{"input": "log_mel", "vocab_size": 21, "encoder_activation": "relu", "encoder_kernel_size": 5, "decoder_norm": "layernorm", "decoder_kv_group_size": 2, "beta1": 0.85, "weight_decay": 0.3}
Rows from block 4 of the text decoder of a small encoder-decoder audio transcriber, named by matrix and row number. Rows with one number belong to one neuron. Each number is 500 + 40 x the weight over its row's rms, rounded and kept within 0 to 999. All counts start at 0. Numbers have three digits each.
Before each neuron's rows are labels from the 100 texts, of 14976, where the neuron reaches its highest value: "fires on" is the input token at the peak. Only what is clearly more common there than usual is listed. The data: telephone keypad tones over noise or synthetic speech.
# fc1: MLP up (decoder.blocks.4.mlp.fc1.weight, 384x128), inputs 0-63
# fc2: MLP down (decoder.blocks.4.mlp.fc2.weight, 128x384, transposed), outputs 0-63

fires on: "0"; "#"; "*"
fc1.10:461488546520509511518553489517480573505576464479413446480439545457450548517513533572566521501566536544387501553504506459499474489504537481514564488478494574518476506485435483438519566540498420
fc2.10:532541448519518514515519574473478425525433527451458543460458567566495486515474612470473471492463454524494495493525497471543486464544523540502465519517601453508513479512557563453505488503503492

fires on: " "
fc1.227:527399547524550501462473502425473495601469466505459524484509472495455498614563522506544531491511424491478468525529535500514584477424562495505498541495435548414481452476477537484492462581475465
fc2.227:496476494490527507525521517526500470549386359448499502446468407525477478530413510476552523543539467542454476499485525461499497510513494492536497505562510523538526474449487512471535511551445528

fires on: "<end>"; "7"
fc1.219:551479498496523541550467465497515434536531521538535545441515597493452544508569555596554533601512449436485501454536479503444504498448501534462542501472506526499486485514517547386495508499522503
fc2.219:452500482473485518495546492479472524539538519470467525501462469450402515515455516445480419505544513564537499481570482478511491516517550513455538533579541528473464541505463485475475506593540514

fires on: "2"; "a"; "#"; "*"
fc1.173:532441567589542490492506486442438564476595510501523416539486504488429487441544477515467507531557531517468407514576571524463534437457531537508559511442486565491530516517480480473455546565493484
fc2.173:420521472432520515513530462529540471500439514493478493435507592418498504493411560517515505531489482500506535482498475511541511504477579552515417469522572502497482488439504514471434500510478482

fires on: "a"; "#"; "3"; "1"
fc1.353:509391562556516526451432478520455608528558559547537421483495488489514464498553519500500512550533450471445527468578471483494568495544448462580552496439395507450514488514428505515505537501507406
fc2.353:455527473534500496556501534546528447538469500407446514462517503443489548541424575452492536498489488504475524559479549486552411444499572525472490518629552468450449480439476569451509423549410473

fires on: "b"; "6"
fc1.8:458478576529493532527581457478433510512535562525444474482480554478489495542509522587446463570564527510480526473535521502499442501408545503513569535592425517512500535503531504534467485579552506
fc2.8:532529463487492465534497487468549422536475430471522587487506501559558507504489540494478553468500496436490496489497503527506454561476522561402489496539538476505472457458531503479488430560545603

fires on: "#"; "0"; "*"; "2"
fc1.192:534514513542515516443477504497536550544561522506492440479424527485463489525525449530554490520519486523489441509480514524465489420541574473539533471494482563579479508533483521430514600543531524
fc2.192:434502543512549556439429491527449567570437448498505474538501488501473530516505449507530478464549507524499474466511569478520585478552501452584474461417473532454487537498456541529558522470477395

fires on: "b"; "<end>"
fc1.247:526478483510518489491514486499429459537513615514430515468473588511516439564535533589430470567477506489484468480523517466516467498457573563454556507566483480482541523483575526487527456607552506
fc2.247:540513484488494511557543561470565399516495465458510538453539411517436506530463546435533529487528497473511513552524469441416489512460502595430443551494525529529465461520524505523472494536480580

fires on: "#"; "9"; "3"; "d"
fc1.161:594447471494536528568589489546490556466508546502502472456489569455484520427552457521459489544538526457538470554512486483546564426481558513569576506507465517441478475456489536481457496493522459
fc2.161:413479510543450513523519479454526470525476478469520470501526574446443547560472529464562492506521503501510455538506479457535459507425538468428475463474563550504544500524530592513533451555443528

fires on: "b"; "a"; "0"
fc1.59:510518581496546539525469509542463501532497551470499476478483574533501518537482477498533476572485499501463521483518450542459525415460594393466443609509545441472512560500506476479441494558449474
fc2.59:463467485469540498438531458525433577509509485518475465543524454531463529485507459501529503473551460498452530501462503449490542516529433458508579547431455564561550486527489451520523472469457434

fires on: "0"; "2"; "8"; "5"
fc1.350:499539529549494560531552524486469482509609567507483485519450566492483504492488553534538513541549537550483505519484537534470517473465536425534595477509469531469457526503432482455496519508467466
fc2.350:524445567497511516464528529527486468543402492440512489454566521478532439593542546524583548485556498464461492505546538504488549461544517518522412509480506480553525541484456561444496549575498538

fires on: "0"; "b"; "a"; "3"
fc1.292:538523483575582463440463496508494477610488511537533569472510542531554419541503501495549496516498448470452493552512494529494552476516536490474493506522496471482503512501444566435468523535485526
fc2.292:468493539561447481460507519506440557512564578450430488523450551457468503566536372517494501496499548540500480531505533461462430514534548538505534566470468486547550544459512482540580502433529470

fires on: "3"; "2"; "6"; "#"
fc1.205:476493529511519492477513454498469551528503523500469471473473536497456510516492586476548484432554417484432523452488570547533557509486529459483510511524477566501482490480430460508478424540501508
fc2.205:559507463542477507485465553517542532484569487508510486481490501522519452554492479442457543536538502464545472596544486459477454481584533478536545450477483500477503472491526527441493634412465550

fires on: " "
fc1.96:519507528543467559486491529482499467507571529454482498522522531466402503529527503472489402523497457623525438536487502462534463425488518610484538517487479482445517514508504533482516499549525520
fc2.96:516486462466505517452490523488535516524461561475455532520551514540491489502558458513471445495458555578543497561507504495495494546519530604534551529442504527525517460442496529559512572490548550

fires on: "b"; "1"; "6"
fc1.232:529465485530532470499502434455432477602493539497404506452537513478482453536463474492492477525517465476455556535587504519490455461454576552452528510536516487482538542497536547533491474559548528
fc2.232:470493518517497402525523523461474502526508450489484572470543543489457500557524453480490508487512489498489504534573494478483512439441569566425503563509514513543534495503521514468503454556459531

fires on: "#"; "6"; "b"; "4"
fc1.229:528443454516473450481482512514447549535463617535485436568456542532562466520524471529453557617458493542507453487501505502461522432505492479568505489498524497516535559516523553490491551500470436
fc2.229:529488462489515513486533510504582516557491421510538494466491451522460534473468436395568476477524501486498497591425529486483508447511470461514428576538421522542485509450489549478484500472484529

fires on: "<end>"; "9"; "8"; "b"
fc1.166:458477553521459488503565466473497578471477570487444467525504580490468504479523507578471442568553536491469522508513478477504431507424527504494566522609446526518465526478523538551583479562546484
fc2.166:566524461477494494567521536452538413522522475498505538537506470562593522533522541495448533507426463493528509471470451510492493524459508529418489481521569424489504476509544445514496430542565548

fires on: "3"; "a"; "6"; "0"
fc1.337:446486504548496464422492489499403522513522568516491443527468543549527446540503412512490502587533487456475428474556490506498506501534579456504510456505467481513535527473486518542471546562454489
fc2.337:504483513508576543521469463532562490553506433469538449497435465475489592524518457469535433452570467530528470543485530516471510498543432479497452538463396544520489557502481503490523529475484395

fires on: " "
fc1.155:483534524510474546538520474526431547514543592434493504457473532460532499514478532502476508545458511502448494542556535505493505449500592453511464575484521544467534525533515468502446482503524486
fc2.155:500472575532544431447463456507461544554498396490498505527547384534483463510513517503562488544538452473493583427516561483467452430460507482470472531541512506466501451512477453506508447496500469

fires on: "3"; "4"; "8"; "7"
fc1.143:507495554590572552451535468574483500569506497530539550478393530534501513510542532506538502445546504497514472557435507480492484466571478537490443464497448538530414511530453517445510529490467522
fc2.143:499539485509461494438505568536503531511494533465448503538491542507490514536474449548543582501477544487451491531471553414489489445585551436483469566498537444514518522517484475437590504491461432

fires on: "#"; "0"; "*"; "a"
fc1.278:491502579498493589481494522537533536534500549462480477487447509478412448514578478518508488499526517542535443562515522442439479443492464517542547479446418580521496523484480478505498522532557552
fc2.278:484531491524590493458469496501475483541449518533495511587497556558513577494483482545538467425518506531563440530480543524486549447545513446542506454444525544448497472454501598514539507498432478

fires on: "0"; "6"; "8"; "#"
fc1.267:491473580572488466498469509523461529452543568550474444557496513547535471488496558563461505592511444525461494539499507511509585482494526479550512519501476508450530512489481461568445556532509429
fc2.267:448545482498524546527527487494534534521385479439481474451504459460409574505473468475540463451517535536515498502506502430486478492537534513482469508478488502523498550472476547491499453482493506

fires on: " "
fc1.38:477519492598484452509464460477465485477553538499457502503495546460475497561486511472478445515533411571471456477528488566531551527487543518488523487551471518431515498438472583528451505555497524
fc2.38:561485433528466479476457540424470501505485440520467475488506378512481484468627446481441410477466519550525533542512432494506483516542438558506540480511441485539581468538485564486468529458529539

fires on: "2"; "0"; "#"; "*"
fc1.95:509519526484547507474522558485504507607482561483469463433464508496465489559523457608580568510516498494492489509499504459503528455497535471440518537490578536538505550455491569439544518536519486
fc2.95:476541482490542558443495537526498500478493506519565467536541449508434548521569541495545411454542485601555484507570515472516495433472467488525520470460450527458514504498445482500450534454450456

fires on: "a"; "3"; "c"; "d"
fc1.289:533489565543533510470491507539469552465496566487509420515426510514498534515513433568498537468536496517539481546438459501449473439531563436515513474482481562513453543512520542499481536508445503
fc2.289:484487558516539528455428444543513560540485460543522425530435506467518496512470440471570496480498508547460475501434545499535537475550487421552444422456439476473474515474458489483499532472486418

fires on: "<end>"; "4"; "#"
fc1.77:551484586499487447491513451471442446579548510511499525515523565485507447573518560552540456534585495551519501470517536459502454525478541584504502557537484512439446503535551440497508492532539466
fc2.77:432442477473481457491496465496544544472466489409456556458503504485505517592492509503461519429438500493532444537522541436495412569465553587445478480487589522525471487480461541518505453545492519

fires on: "<end>"
fc1.206:494499497561501494502506463477454515514482530506487535487490586507509554481482505512456459503490485545478538468566488588508507493498505531431543493513523461443572526482476523463474418517523453
fc2.206:522461467551472475441542507483439504536508438495476508475516387415451500540480470471474461489491539503538523574592492491528455531519519578540504443533518555573508493484440597534534547494470564

fires on: "0"; "#"; "6"; "2"
fc1.150:482567524541537504500522499506410520556537518520511474432493558518468464491486479491554467543540429527447510503528524591497543414484576443512517527530507486462546573517522525450452517533508526
fc2.150:499496521521468455489459499492409594513508455490462467491484426477477486553575416421502443547493448556457519519512466489467483494486496471526530538471439479556600483546514511494495513458491514

fires on: " "
fc1.375:569461564502481510514474497513394547520584519471501463445549466486473429526500511518454489569473505546468486504533508463501505443502480536545545556483474494433516534559523457503463517522594478
fc2.375:434524452544582476462503478532455523591422527512426532548550549607457498548545528519514482451570471489505541449490555502508463464491537498481495508516550469478502526509436468504574451518504498

fires on: "b"; "d"; "4"; "a"
fc1.228:490463585509479490509513543500446492523605573552500515500539514450503513557522518524511516507518488529492510492504492463417477506434539497518506530515448558439474542605552469504440539550466485
fc2.228:546441519489539531491443483548538521444541465484574473436499525503489435426464546501438573485491528410430511557553517535493532518552504412551497493484461579519470490510490515473457533538447492

fires on: "<end>"
fc1.223:494521507473529459458498494413496465531479559569507513500487465539527469469557507529431489454514456443546527455502412546458497537486514487516543445484450532487511538578565471510443472520546509
fc2.223:552531518481530485485487454473447501530479586531486487518479518558514514522526490569481455467499478463530485519485427535454494474472543507491510484517467532476478530573504482538484467534545524

fires on: "0"; "8"; "#"; "*"
fc1.323:504408578521497546500513492560506573518523539528514489453439470415465400427478522524503500483540461526445507542486489491518571515448537509551575507543464580481458481536488465465525541491539417
fc2.323:512517547503531490557504565520568451482490549459526541481505607529471500513449588524464502518514503505477435534547554447503410450500594516526459523504538481498486481412496531487463518499483474

fires on: "0"; "5"; "1"; "#"
fc1.146:499523532515516465507592455538489530542556487478490481480468518449440511513477445506547526460574485465455395514484535478451581557456570493436536515487517620504477549472529548440478544564519498
fc2.146:534497515448539499542483569441525452479401510483550532505498546469545559485443541523557485488502492497439494539527503430543451475545501434430495526537485490529470488508430501459544539481473437

fires on: "#"; "0"; "2"; "9"
fc1.268:511590517578550502451491482530469521548535539505509432491440572522517466467518511532447478518539474492463452526575457500536550385522509488506483475458502554536470582495456533457474561545492462
fc2.268:459470505464510523495494536515546497481453486497557448494513552440511497527440507495492475550493485503491512497448550419528497480543514472496433488560541512489490521434432563477484527449488479

fires on: " "
fc1.352:541423566458411540529479497478485520475591525483494448501448553406510509508469473547455510577482550529530459522477454512508455543517484496567530568513450465527477538472571470530507531515543516
fc2.352:508466495438457508533478545468545518567479527450483530460510516483510520533548464498494587523453531462520478522486393464407466504440525494447499578459488515527498459538527472537495455546539551

fires on: "3"; "6"; "9"; "b"
fc1.256:524460520418480494452495519527529550478553517515471435508445531486451569531485432518515495488474513503536513565444492458458427491592549462552560486532553507527442506506530525481488547517422570
fc2.256:501452518483524504455449479479496544538468479583545439581505443500495516506554423487549456501539476504487495443447481483529567527502406427573510453441412524536529510530471483476515528455491436

fires on: " "
fc1.91:502561562489542547517488486499448493516581518512501518479465520518474503470467504558510574508543476483457523500486552556488550459487514441547547513445445572504477529541512451501451527583461448
fc2.91:536482526530422492438469515523466495544501587419576444443478562467417418522470520475559551548512520454441463550446545516525488489552507466537463436543479506545557481429465510488507496508486529